Weights of a small image classifier.
Model: 4.51M parameters, 32-pixel images, arch vit, norm rmsnorm, activation squared_relu, patch size [2, 2], layers 14, width 160.
Training: nadamw at rate 0.0022, 6900 steps, batches of 64, held-out accuracy 37%.
Data: trained on histories of elementary cellular automata, time running down, 295000 training examples.
Rows from block 3 of a small image classifier, named by matrix and row number. Rows with one number belong to one neuron. Each number is 50 + 12 x the weight over its row's rms, rounded and kept within 0 to 99. All counts start at 0.
After each neuron's rows are labels from the 100 images, of 14976, where the neuron reaches its highest value: "responds to" is what is common among them. Only what is clearly more common there than usual is listed. The data: histories of elementary cellular automata, time running down. In brackets: how many of the 100.
# fc1: MLP up (model.blocks.3.mlp.fc1.weight, 640x160), inputs 0-159
# fc2: MLP down (model.blocks.3.mlp.fc2.weight, 160x640, transposed), outputs 0-159

fc1.93:73 55 63 43 39 48 44 47 54 61 43 42 51 58 59 61 59 46 56 33 46 58 59 41 58 50 37 76 48 47 45 66 46 46 60 37 70 55 35 56 48 28 54 50 64 40 53 59 66 46 55 56 31 48 56 61 35 45 49 53 41 37 48 58 42 45 50 45 45 34 53 30 45 47 47 53 43 61 35 47 45 37 58 63 52 54 93 44 52 48 66 53 43 41 54 61 47 45 70 49 68 76 54 50 91 47 56 72 21 55 47 59 54 71 42 88 36 36 52 61 42 30 27 58 45 58 45 63 65 60 48 64 62 53 53 70 55 56 47 61 53 42 59 45 87 48 56 56 39 41 40 48 45 43 43 50 29 45 53 58
fc2.93:52 37 57 73 62 51 33 46 31 32 57 65 45 53 55 62 46 42 41 44 63 26 49 69 57 47 66 50 45 59 48 52 44 51 53 50 64 09 70 33 43 34 63 50 42 49 46 52 43 39 44 50 57 44 55 46 81 55 55 55 62 53 62 33 56 42 46 42 62 49 35 56 80 50 60 61 60 66 46 56 50 46 45 51 60 52 42 70 56 55 57 32 56 60 19 54 46 42 53 36 45 57 44 43 52 40 22 41 50 52 72 57 09 40 35 64 37 56 45 48 42 51 41 59 37 44 56 37 49 51 72 39 42 44 52 23 43 58 34 56 53 61 68 54 31 54 56 42 52 55 47 67 42 44 62 55 42 82 46 53
responds to: large cells (76); 100 turns on (76)

fc1.17:55 56 40 60 49 42 52 63 43 55 51 51 70 68 47 54 40 70 41 45 33 62 56 36 74 35 34 65 55 34 48 49 67 53 44 37 56 42 32 51 71 36 47 32 63 65 57 44 45 51 36 46 23 24 49 38 40 58 13 35 45 55 49 70 49 55 41 60 69 56 47 45 48 54 25 54 60 46 53 52 56 39 51 34 38 40 62 54 30 46 27 31 57 38 52 29 52 49 55 35 71 62 53 45 63 52 45 63 36 51 40 37 31 50 40 71 51 89 49 49 45 33 32 62 53 46 61 57 67 46 59 40 66 40 44 47 60 47 51 54 53 55 48 39 59 50 32 37 40 51 45 43 48 43 70 62 50 55 60 74
fc2.17:41 30 43 60 50 58 50 57 42 78 43 63 66 50 32 43 63 40 39 67 71 41 46 57 27 51 70 45 52 62 31 44 50 55 42 78 47 45 52 48 42 41 47 48 38 58 25 70 43 57 31 29 68 73 43 57 71 39 60 66 49 70 50 41 50 58 59 59 60 48 45 65 56 52 57 57 61 42 50 42 44 59 39 46 56 69 42 75 70 80 50 58 59 62 65 56 41 42 42 52 49 42 36 67 41 48 32 45 48 51 30 53 46 44 58 41 56 63 47 62 35 48 53 68 60 39 54 28 45 35 44 67 38 55 56 43 51 44 34 28 54 29 41 56 41 52 54 57 34 73 34 64 67 73 59 51 63 58 44 47
responds to: 001 turns on (88)

fc1.21:71 60 58 54 36 38 27 77 36 41 61 41 42 29 52 42 61 48 57 53 62 58 44 22 49 57 38 75 30 41 48 59 54 47 54 32 61 62 38 56 41 54 60 61 61 39 69 32 66 44 44 84 42 43 56 37 38 51 41 64 52 58 54 65 64 46 35 27 28 73 66 52 46 47 51 42 45 41 54 42 41 40 48 49 47 56 56 44 62 51 50 65 51 29 52 41 70 48 56 61 67 44 71 46 50 69 49 48 48 65 53 71 55 57 62 61 59 59 56 44 44 38 53 48 50 46 33 35 54 54 41 64 52 45 40 57 39 43 78 73 56 28 29 46 71 43 34 36 64 65 62 43 53 43 61 68 41 41 53 55
fc2.21:38 28 48 38 74 64 54 58 64 40 61 42 50 73 38 38 36 49 55 55 47 36 43 61 61 46 47 51 45 53 71 44 28 59 58 46 46 48 63 36 21 69 68 79 38 43 54 60 39 49 40 40 66 46 76 35 45 75 56 48 44 35 32 58 45 43 61 61 53 56 43 56 38 60 60 45 55 50 50 54 40 55 46 49 30 31 34 54 55 60 41 51 55 59 59 35 41 31 52 65 46 49 31 37 53 39 62 27 60 28 43 43 63 45 60 32 60 68 76 29 39 51 57 29 71 40 42 50 38 41 30 48 46 75 35 39 48 53 44 64 49 48 59 63 41 42 40 48 54 43 56 28 65 49 47 46 55 42 65 53
responds to: 000 turns on (86); 111 turns on (85)

fc1.567:65 79 55 71 47 18 38 65 28 33 50 44 50 40 64 46 61 52 56 51 61 69 51 35 57 58 43 80 27 38 47 65 51 43 57 37 70 56 39 62 45 46 52 56 60 48 65 27 64 50 45 73 35 40 58 47 50 56 39 76 66 51 66 65 62 56 33 35 37 57 59 53 53 47 43 44 48 49 59 48 44 38 45 43 56 54 62 44 58 50 49 53 40 35 54 45 62 52 68 57 67 54 64 48 63 51 48 53 44 82 49 57 53 56 58 69 49 48 46 43 29 26 48 59 38 45 46 38 54 56 46 64 48 36 58 57 48 36 75 70 52 41 39 22 77 63 45 31 57 61 57 57 35 43 57 57 37 40 46 61
fc2.567:52 43 29 48 60 58 52 43 70 64 60 53 53 78 46 37 32 46 49 60 46 32 45 58 63 49 37 49 58 59 66 41 30 60 38 45 30 51 72 58 39 58 53 55 45 71 50 72 30 55 34 35 63 37 68 44 56 60 64 45 47 47 32 48 41 50 54 63 68 52 54 64 29 74 58 40 51 44 38 48 46 37 60 44 44 37 40 67 46 49 31 27 73 60 61 38 47 30 45 45 51 47 44 44 47 44 50 21 76 25 43 45 59 52 51 30 69 60 76 32 56 56 40 28 56 29 54 54 39 55 47 38 45 67 48 34 39 64 37 50 46 63 57 64 34 47 49 51 42 47 43 63 65 36 57 45 51 43 58 59
responds to: 010 turns on (76)

fc1.228:69 58 48 52 44 52 48 52 36 56 53 57 64 43 45 75 36 50 47 49 46 61 51 42 47 33 38 67 31 40 44 55 62 56 47 52 66 53 33 59 52 27 60 64 69 56 50 48 41 39 35 49 35 22 75 41 51 62 44 55 68 61 51 56 53 55 32 45 36 60 60 51 49 60 41 45 43 45 44 56 42 24 68 64 42 38 69 66 49 52 46 37 59 29 71 48 49 55 69 49 61 62 60 43 66 51 49 59 29 59 30 43 36 35 47 68 50 48 33 48 28 46 18 67 52 46 58 64 54 74 57 53 56 59 71 57 40 52 71 54 67 55 44 60 60 59 39 22 40 57 42 60 59 31 59 53 29 46 71 65
fc2.228:54 51 77 37 66 48 38 52 46 55 23 54 45 41 53 40 70 46 53 45 42 34 55 46 24 47 62 49 58 74 46 47 51 33 59 69 55 44 46 51 49 75 57 49 54 28 29 48 58 56 72 50 74 66 44 68 45 35 61 43 28 26 61 45 52 43 32 33 40 46 60 42 62 51 59 57 28 47 56 54 55 48 54 54 46 59 51 38 51 68 68 78 45 40 66 65 49 50 46 55 53 30 39 67 35 57 59 67 49 42 32 58 44 59 57 56 42 39 53 62 64 42 79 44 39 81 42 60 55 44 48 38 51 61 58 66 47 62 37 32 35 39 50 43 34 46 50 63 60 36 59 41 37 50 55 45 57 64 34 33
responds to: 001 turns on (75); sparse start (70)

fc1.528:76 82 58 47 55 24 56 50 41 38 47 55 54 66 65 44 59 64 43 36 44 79 51 43 68 32 46 48 48 40 58 58 42 50 58 14 46 51 40 75 52 29 39 61 47 52 75 48 47 67 42 68 47 24 52 49 45 59 45 55 56 32 72 47 59 50 42 43 27 33 59 40 58 36 44 46 51 53 32 52 40 45 46 52 69 49 69 52 57 22 65 41 57 51 49 56 48 53 42 56 40 45 66 52 62 48 45 34 34 49 49 42 53 60 61 54 62 46 63 50 30 48 40 57 42 49 47 39 38 52 67 60 54 65 40 64 38 59 49 77 56 33 39 32 68 67 48 47 40 54 50 38 30 57 32 35 43 53 61 57
fc2.528:50 53 41 63 53 41 43 42 48 56 36 57 61 48 40 57 61 40 91 61 68 54 30 42 52 63 46 55 51 50 46 52 41 57 33 48 50 58 56 53 66 42 52 30 64 63 54 19 46 38 46 60 29 62 49 56 59 24 37 47 60 63 40 45 51 47 45 39 56 59 77 61 40 38 43 43 27 45 62 19 72 48 75 43 51 68 42 40 57 63 45 37 35 59 67 49 45 71 50 56 44 47 49 46 36 49 45 43 62 57 36 53 57 34 51 60 48 50 32 39 65 59 46 67 62 40 41 40 52 73 25 58 39 39 47 42 64 69 55 59 70 59 35 59 55 43 59 39 49 51 48 70 61 49 56 21 37 35 45 48
responds to: 010 turns on (98)

fc1.9:51 54 43 68 38 42 52 58 39 45 50 50 64 58 50 65 45 71 43 41 29 60 50 41 78 35 41 72 36 34 56 48 73 60 48 28 57 35 37 55 64 33 47 38 61 64 62 43 49 45 50 50 28 32 55 43 43 50 13 40 55 61 51 63 45 54 50 59 67 58 42 52 54 44 35 56 55 51 50 53 50 44 47 27 38 38 70 48 28 43 38 34 53 42 51 38 55 49 60 33 64 77 51 44 53 52 39 56 43 59 41 42 35 47 35 89 46 69 41 38 57 43 26 60 53 46 61 56 68 55 65 30 61 37 33 48 49 44 59 61 56 65 52 46 59 52 38 35 40 56 41 51 51 39 67 62 42 50 66 75
fc2.9:36 53 40 49 51 66 35 59 46 76 54 64 72 47 34 42 62 28 33 56 59 35 39 67 21 37 63 53 41 65 48 38 69 58 41 82 60 42 45 66 42 51 58 59 27 52 24 68 39 59 44 25 61 71 48 62 55 43 66 57 41 57 49 52 37 53 47 65 62 57 35 62 57 53 60 43 66 27 37 62 49 64 31 55 46 52 57 64 58 76 48 65 66 49 69 44 45 39 53 48 62 40 37 62 47 56 38 52 38 51 29 63 53 29 50 50 51 51 50 59 42 46 54 65 60 35 51 51 56 39 51 57 45 67 53 52 30 42 41 29 42 44 40 55 48 37 47 41 36 57 29 49 61 63 67 59 58 64 52 59
responds to: 001 turns on (81); sparse start (63)

fc1.29:66 57 59 57 52 27 52 43 25 44 55 59 65 67 43 59 59 67 45 66 44 76 59 47 69 28 45 63 54 31 42 55 51 51 29 34 47 39 47 52 71 34 40 37 75 64 64 33 53 47 46 64 43 18 42 46 52 63 54 52 59 49 64 44 60 57 28 45 45 47 61 47 60 43 27 41 39 38 53 60 56 26 60 63 58 58 58 46 41 38 66 22 50 49 62 65 64 56 57 32 42 56 79 43 60 59 34 61 35 45 34 41 20 61 35 60 56 43 31 41 34 51 42 66 53 53 50 46 42 57 66 39 49 45 50 51 54 63 52 67 58 47 42 49 51 61 58 49 44 58 55 56 48 30 42 36 44 62 62 68
fc2.29:67 63 75 54 45 28 53 33 49 50 62 56 64 52 46 48 62 54 64 59 47 57 65 48 39 44 43 46 49 44 46 76 46 48 65 65 45 66 65 54 45 49 48 32 52 35 40 38 67 69 19 70 33 36 38 60 48 46 47 47 45 55 55 28 56 66 51 40 67 39 59 43 51 38 54 36 47 58 43 25 56 38 65 62 52 80 62 28 64 58 70 42 52 85 70 61 43 54 60 41 37 64 52 59 64 42 47 37 55 56 31 51 51 51 46 57 52 45 43 48 67 42 64 34 63 58 37 44 54 57 51 49 24 27 39 38 77 35 55 55 48 53 56 45 72 45 69 38 48 50 57 56 52 54 41 34 42 46 64 43
responds to: 010 turns on (79)

fc1.414:69 85 48 49 33 35 38 53 33 53 42 57 66 54 66 52 47 69 59 42 48 56 56 33 50 55 56 62 50 48 34 50 67 43 45 46 55 57 34 78 56 31 39 43 56 53 60 34 60 65 47 60 40 36 37 49 36 52 26 48 46 47 71 50 53 64 45 49 32 47 50 45 70 43 40 52 43 40 50 41 53 40 62 37 65 57 70 55 42 32 55 46 48 43 73 63 67 57 60 38 60 61 71 72 58 66 40 61 26 48 26 59 28 55 43 76 50 57 35 64 46 42 33 77 24 60 61 55 41 58 52 47 59 36 59 60 48 47 56 49 52 43 48 29 70 56 52 49 44 54 47 52 23 57 53 53 38 56 36 53
fc2.414:59 45 63 43 59 42 68 50 43 45 50 69 74 42 15 57 51 47 61 30 62 53 48 51 53 34 56 56 41 44 45 60 44 62 61 43 50 47 36 50 52 56 41 59 51 18 54 49 49 35 43 70 48 65 53 48 62 44 51 53 43 53 64 43 61 49 10 32 54 50 55 43 61 42 54 62 48 55 62 52 46 41 29 57 68 59 40 50 64 56 64 67 45 30 79 58 46 50 33 52 54 43 46 28 26 37 49 52 52 52 20 35 55 27 53 54 60 38 48 29 54 52 55 39 82 64 55 49 50 51 50 54 49 52 48 39 45 41 44 66 62 42 38 76 47 54 49 56 47 63 42 45 85 35 34 40 56 53 72 57
responds to: large cells (65); sparse start (61)

fc1.291:55 58 54 43 37 45 30 41 51 67 65 39 54 43 34 75 54 38 58 66 65 59 42 38 47 57 32 57 28 54 49 66 45 42 33 54 54 64 36 55 37 25 67 53 69 45 42 26 52 45 40 59 40 55 64 47 41 46 61 62 42 60 41 47 45 40 41 37 46 67 63 39 41 63 51 28 45 54 45 37 62 32 61 62 34 53 44 55 51 63 56 52 38 20 55 51 43 45 54 56 52 62 58 44 58 41 54 49 42 55 50 69 56 51 54 49 41 49 26 48 41 58 12 63 55 37 36 36 54 70 44 72 71 55 62 47 46 51 75 51 66 35 51 47 89 34 58 38 54 63 42 54 62 37 44 39 30 36 49 55
fc2.291:49 29 60 38 42 60 52 57 33 49 38 45 46 45 43 53 61 68 51 29 28 56 51 34 55 47 58 44 38 33 54 53 81 63 67 35 74 48 47 26 27 42 82 53 49 27 55 52 47 37 64 52 46 38 43 50 40 51 34 58 50 42 46 46 51 50 54 58 23 47 47 33 62 43 40 50 63 70 35 62 32 59 54 44 27 53 64 33 65 50 62 55 36 52 33 50 53 49 67 43 60 70 49 54 63 48 65 46 34 51 65 35 18 50 44 65 65 59 56 36 31 48 47 61 45 48 67 45 66 50 56 28 67 39 42 79 58 48 59 55 50 35 55 53 54 68 39 49 49 39 41 45 46 45 45 59 48 63 63 46
responds to: 000 turns on (92)

fc1.508:62 60 49 44 41 38 28 50 47 65 68 46 59 40 41 70 53 40 55 60 62 67 41 33 51 52 34 69 28 45 64 67 50 48 46 50 62 61 27 56 41 27 64 54 71 47 50 30 47 45 35 63 32 46 62 40 34 49 45 54 55 72 46 63 49 43 31 34 46 76 64 46 42 60 46 36 42 45 47 39 55 30 56 64 36 42 52 52 47 52 44 53 48 16 59 43 47 51 61 55 57 63 61 44 62 49 56 43 39 63 44 59 58 39 57 56 47 57 31 38 42 50 19 65 54 38 39 41 54 75 46 71 68 54 57 55 43 50 76 58 61 39 46 50 87 31 49 35 55 67 46 49 59 36 47 47 33 41 56 58
fc2.508:41 23 61 42 45 59 56 58 24 44 39 47 44 50 41 50 59 67 60 38 33 48 46 43 52 50 62 40 37 33 54 51 78 68 64 39 71 43 50 13 23 46 88 55 46 29 55 48 44 39 56 50 50 42 46 42 43 55 30 56 51 47 44 39 56 51 58 64 30 49 43 35 69 38 41 48 67 64 41 61 33 62 51 38 20 56 52 35 66 53 62 54 42 58 33 47 52 45 61 44 55 64 45 50 56 51 58 42 40 47 64 33 20 48 45 62 70 67 59 26 29 54 49 61 50 51 63 40 56 46 56 26 63 39 34 68 53 39 52 60 49 34 50 55 46 61 42 49 53 56 40 44 50 46 46 57 49 62 65 44
responds to: 111 turns on (79)

fc1.276:57 71 54 50 39 17 51 47 30 41 58 45 44 63 61 53 63 80 49 33 44 61 62 49 69 38 60 43 52 53 43 56 64 35 50 39 47 47 42 59 69 44 25 44 46 40 70 51 60 52 68 80 43 37 40 57 50 55 48 49 34 29 74 50 53 43 56 36 47 45 61 46 68 38 49 43 49 37 50 56 63 51 36 59 76 50 68 33 40 22 61 51 55 52 63 58 84 35 51 44 43 60 72 48 71 74 56 49 31 42 35 43 36 73 44 72 56 51 42 58 52 42 47 53 37 63 54 56 42 28 55 46 61 40 45 57 42 51 43 57 54 43 40 50 59 67 46 52 57 50 56 42 40 55 37 48 46 69 41 67
fc2.276:37 39 53 43 68 69 54 45 50 89 44 51 53 52 47 60 59 49 62 42 43 33 43 50 31 65 43 40 52 47 60 43 47 59 53 65 51 38 66 64 69 26 59 53 33 52 23 63 42 54 44 14 45 51 60 53 51 47 55 68 52 62 48 43 27 42 70 79 44 41 59 56 34 50 56 67 46 28 28 45 53 49 72 63 55 61 48 36 63 56 52 49 41 76 62 52 43 53 53 50 49 52 32 73 53 39 42 36 35 64 39 43 62 50 37 57 62 53 32 53 55 52 40 71 54 44 47 70 58 49 35 41 37 50 45 48 44 71 34 30 64 46 54 55 68 44 58 55 29 41 25 58 51 63 53 50 50 42 53 51
responds to: 010 turns on (82)

fc1.423:67 72 53 59 30 34 37 67 39 52 54 32 39 32 64 55 46 51 60 44 57 82 43 24 55 60 40 71 34 39 41 65 53 49 57 32 66 56 34 67 52 39 58 52 56 43 66 29 66 56 48 65 39 24 53 42 25 56 26 60 50 39 55 62 55 42 43 41 25 60 61 45 41 50 39 51 52 42 53 47 42 32 41 37 50 54 57 37 53 50 59 49 36 32 52 43 66 50 65 58 63 55 74 53 62 56 55 56 41 64 58 68 53 70 62 71 47 55 50 43 38 38 36 58 36 43 44 48 54 59 49 56 56 41 31 63 53 35 67 63 62 36 29 30 69 50 37 40 54 65 52 47 41 48 50 59 32 35 47 58
fc2.423:57 38 41 49 60 71 37 51 78 57 61 53 57 60 43 48 53 22 57 51 48 28 38 65 47 48 40 57 39 55 68 45 33 53 52 63 40 43 61 53 25 42 53 64 48 65 44 74 48 37 53 32 65 59 73 65 51 59 59 52 51 51 32 43 30 50 54 50 77 43 47 63 40 63 56 33 49 32 31 32 41 41 41 58 48 35 50 51 67 52 43 47 51 64 58 40 45 34 54 62 58 42 31 41 42 44 36 35 61 39 36 68 74 46 64 35 52 47 69 39 56 42 46 39 52 19 31 55 42 58 45 62 44 70 41 30 30 55 52 37 47 47 53 67 53 29 58 32 46 49 49 55 70 32 64 53 42 46 68 56
responds to: 000 turns on (83)

fc1.340:76 52 60 59 55 48 41 74 47 47 62 35 45 33 63 56 57 51 56 29 56 49 44 25 50 50 45 80 26 52 56 60 51 40 67 44 73 50 52 52 46 31 56 72 50 42 57 39 73 51 41 80 36 44 62 52 39 56 33 74 61 44 63 70 63 57 48 26 32 54 63 53 45 51 59 47 48 37 50 46 34 45 45 40 46 39 57 55 66 31 48 57 56 46 47 40 67 48 73 59 63 49 55 51 55 68 56 43 35 70 56 57 56 54 64 83 49 64 45 47 39 26 53 60 52 50 40 59 52 50 41 57 56 54 37 57 45 47 61 64 65 23 37 46 56 44 31 33 67 53 65 45 44 44 65 68 44 42 58 51
fc2.340:38 40 53 31 71 60 42 43 74 57 53 37 52 81 57 47 49 52 68 48 35 46 45 59 59 35 40 39 62 57 51 34 19 58 37 52 30 52 66 49 50 54 52 49 58 64 43 60 33 59 63 38 51 40 61 58 45 47 55 30 38 28 44 52 28 48 69 65 48 48 53 64 31 59 49 48 34 40 51 38 42 54 64 51 52 35 42 46 26 48 61 39 49 73 45 59 44 40 44 40 23 47 30 55 43 55 52 50 64 20 55 54 55 64 44 30 39 51 63 56 68 60 58 27 50 48 48 70 34 56 35 38 54 71 42 51 46 68 21 43 48 69 53 47 47 57 47 58 42 29 48 41 41 61 50 28 40 43 37 54
responds to: 111 turns on (87); 000 turns on (80)

fc1.168:78 70 60 52 36 35 40 48 41 65 55 45 56 35 51 69 53 48 55 48 60 70 54 38 58 53 37 74 41 40 47 62 51 42 52 48 71 54 29 67 48 25 54 49 72 44 48 26 67 50 39 79 28 41 57 46 38 55 41 59 49 57 51 58 52 51 40 37 45 53 60 37 47 48 36 44 47 57 42 48 53 25 53 64 46 54 63 44 50 54 58 46 46 30 61 52 45 51 66 51 64 66 62 53 78 48 51 62 21 74 41 59 54 56 54 69 43 46 30 59 35 41 24 79 49 44 41 45 63 62 49 65 63 48 54 59 52 47 67 60 57 38 55 34 85 43 56 36 53 58 44 48 48 40 49 52 31 48 64 55
fc2.168:45 26 45 49 55 64 52 63 33 53 38 52 47 52 51 52 61 59 53 28 38 36 47 54 50 43 75 44 45 47 67 46 72 66 69 46 74 19 63 29 35 44 82 59 28 35 49 62 41 34 63 38 57 50 42 62 55 48 56 59 56 47 48 43 54 44 53 74 31 34 34 46 64 52 53 58 62 61 27 68 24 60 47 46 28 48 61 57 67 48 60 45 43 58 40 48 58 50 64 30 55 68 40 57 52 56 58 34 33 47 57 39 20 52 38 66 62 55 59 30 35 41 50 64 37 38 64 52 56 40 61 33 56 46 47 60 45 56 38 47 49 41 55 58 36 66 45 46 47 43 37 50 42 47 59 62 58 75 58 44
responds to: 010 turns on (77); sparse start (66)

fc1.319:59 55 46 63 54 25 54 40 24 47 41 60 63 67 43 62 45 65 46 58 42 72 60 42 69 31 44 57 54 31 48 48 51 50 30 33 47 33 45 52 72 34 39 29 69 71 61 34 48 44 46 66 37 18 31 39 58 70 51 52 59 52 65 44 57 56 40 40 51 50 56 44 56 44 21 55 46 43 54 57 58 33 62 56 60 58 58 39 46 46 63 18 43 42 63 62 59 59 58 28 46 57 75 45 59 52 27 58 39 45 35 37 21 58 31 63 54 44 30 34 41 59 45 67 58 51 52 42 37 52 64 43 53 40 48 46 66 61 49 58 62 48 49 50 52 62 59 53 42 50 53 53 52 38 41 35 58 66 59 68
fc2.319:62 58 76 55 57 35 51 29 49 55 60 55 65 61 42 53 60 54 64 60 53 48 63 53 38 41 45 41 46 51 51 72 42 50 67 69 42 60 60 53 45 49 44 34 46 35 33 47 63 69 18 57 37 37 45 59 52 50 57 52 39 54 58 30 52 60 58 51 63 42 62 39 49 44 58 38 43 55 42 21 58 41 58 69 54 74 60 29 73 61 69 48 54 88 68 64 42 46 59 40 33 68 48 67 66 33 48 37 54 48 30 50 55 59 44 51 50 49 44 46 70 39 59 26 67 54 35 45 47 46 54 48 29 34 46 38 75 37 51 43 47 47 63 49 68 41 67 37 39 49 51 51 56 59 34 31 48 52 66 39
responds to: 010 turns on (82)

fc1.623:71 57 54 61 45 35 29 80 44 45 60 41 45 29 57 42 52 44 59 44 61 51 46 24 50 58 43 81 31 49 50 63 53 31 66 38 79 54 43 53 43 54 58 61 60 40 59 36 73 43 44 80 37 44 59 45 34 52 35 69 50 47 56 68 64 46 34 29 36 72 64 55 45 53 54 42 42 41 50 47 41 40 49 40 45 50 53 51 63 51 44 63 54 34 52 40 65 47 72 64 74 43 56 45 52 61 61 49 47 64 48 68 58 53 63 69 51 61 53 47 46 21 58 52 50 48 37 42 64 51 39 61 53 41 41 51 49 46 74 68 50 37 33 43 63 40 32 38 66 60 63 52 51 47 69 74 44 40 55 54
fc2.623:37 35 46 35 76 53 47 48 65 56 59 47 56 83 43 42 39 43 54 62 47 33 45 71 62 35 43 50 56 58 64 33 20 60 45 50 34 49 65 41 31 62 67 62 44 62 44 63 29 57 36 38 57 32 71 52 51 63 50 43 42 23 38 64 38 45 58 65 61 48 45 63 33 58 52 39 45 40 42 48 45 52 57 55 39 28 30 56 40 57 43 40 68 62 56 43 39 25 41 46 38 46 30 48 52 45 51 37 63 25 46 48 56 54 49 28 47 71 69 45 50 52 50 20 62 40 52 52 33 47 42 44 54 78 49 30 42 63 23 56 51 66 60 58 43 45 40 52 42 42 45 42 54 57 55 40 46 51 52 60
responds to: 000 turns on (83)

fc1.118:51 51 42 57 58 50 35 73 55 45 44 32 45 35 62 51 38 53 58 31 51 42 48 41 53 66 60 43 49 61 44 55 54 27 61 44 66 56 53 54 51 61 48 43 43 45 59 44 69 53 57 65 34 53 53 51 39 49 31 49 38 31 66 63 59 48 56 36 49 60 43 53 48 63 58 57 58 63 53 53 45 57 51 37 51 39 56 51 35 18 25 56 51 60 57 31 69 54 70 56 72 49 59 52 58 69 60 56 52 61 46 63 50 41 54 75 40 67 60 68 63 28 53 54 49 57 65 58 77 42 43 55 45 21 44 50 85 46 55 53 45 72 64 42 49 47 36 46 71 23 71 37 30 60 79 68 62 48 49 42
fc2.118:52 47 34 37 55 63 31 57 64 62 64 61 69 53 55 75 45 40 61 40 47 63 50 56 61 27 46 28 66 51 72 42 26 56 42 41 33 55 41 45 56 26 56 73 62 58 46 50 36 50 60 37 58 44 68 42 45 39 55 40 62 62 57 45 30 53 58 61 41 49 59 59 43 71 47 64 37 34 63 41 55 44 50 76 54 43 44 80 40 40 61 55 46 65 46 56 43 66 47 47 23 43 38 56 52 63 39 30 54 50 52 64 68 39 54 38 44 62 40 68 53 57 28 59 46 48 43 70 33 55 29 68 43 66 47 61 39 70 26 58 67 31 37 44 60 39 49 61 51 58 49 32 39 56 53 45 50 46 37 56
responds to: 111 turns on (85)

fc1.501:71 58 55 59 39 38 25 78 44 45 63 43 44 34 54 42 52 39 56 51 63 64 44 18 50 58 38 75 29 46 48 68 49 38 62 36 64 59 38 53 41 55 59 60 66 36 60 29 70 43 41 77 33 40 58 38 37 50 39 62 54 61 55 64 57 49 29 28 30 75 67 53 46 53 49 36 41 40 55 41 45 36 47 51 47 53 55 52 61 52 43 60 55 29 47 43 64 50 69 61 69 48 68 45 59 66 51 46 44 63 57 72 57 49 65 63 57 63 53 43 48 33 54 51 50 49 36 38 54 56 42 68 48 43 41 55 47 45 72 69 46 35 31 41 72 37 32 39 61 60 65 45 51 40 66 62 39 42 52 57
fc2.501:34 28 52 31 69 62 60 49 64 34 67 42 49 80 38 42 43 47 50 58 40 28 47 65 58 45 41 55 49 60 69 47 32 54 52 50 40 51 61 33 32 62 66 67 40 50 51 68 36 48 40 42 65 41 67 47 42 69 64 47 40 34 33 58 39 43 56 51 56 52 47 55 41 62 68 36 55 38 42 46 41 53 49 61 35 33 33 50 47 51 43 48 61 54 58 38 44 20 44 53 46 46 30 41 44 45 61 33 57 26 44 43 59 56 52 31 58 64 78 28 52 50 57 20 65 41 39 56 38 49 46 40 55 79 38 24 35 56 38 62 50 51 61 62 33 43 37 53 49 46 52 36 68 51 43 45 46 49 64 56
responds to: 000 turns on (88)

fc1.259:57 71 48 57 40 18 47 47 29 52 43 52 65 59 59 52 40 68 62 37 60 54 43 40 53 51 46 59 36 53 36 48 59 48 54 34 51 42 21 68 56 32 34 48 44 57 63 30 52 60 60 75 20 49 59 31 47 54 21 56 42 37 69 59 51 63 62 36 44 69 43 44 52 51 45 57 61 45 49 42 53 61 44 49 71 40 84 44 56 39 56 43 49 43 74 54 50 56 67 49 58 79 63 52 80 46 37 55 36 65 34 54 38 51 55 72 55 52 42 43 58 45 34 61 49 44 53 45 51 53 59 71 59 38 56 60 52 35 62 58 44 46 42 32 82 40 50 45 45 62 42 38 35 53 50 50 41 54 36 56
fc2.259:62 56 46 54 60 36 38 59 52 46 52 60 59 37 47 39 57 42 67 49 58 61 50 37 43 45 56 52 61 36 89 57 45 47 54 47 52 62 41 56 42 77 47 61 52 44 57 33 71 38 61 67 53 66 53 35 52 36 53 37 50 64 61 57 53 41 38 32 64 60 60 48 51 57 46 43 40 58 60 47 52 39 25 44 60 50 49 26 62 56 54 57 30 33 62 52 46 68 42 55 50 40 47 28 33 46 48 26 65 59 41 61 60 54 71 59 64 39 52 18 90 36 70 22 53 49 39 60 48 52 36 59 34 47 31 60 66 50 54 56 37 51 40 36 54 37 45 61 54 46 49 26 68 49 48 52 69 49 35 53
responds to: 111 turns on (89)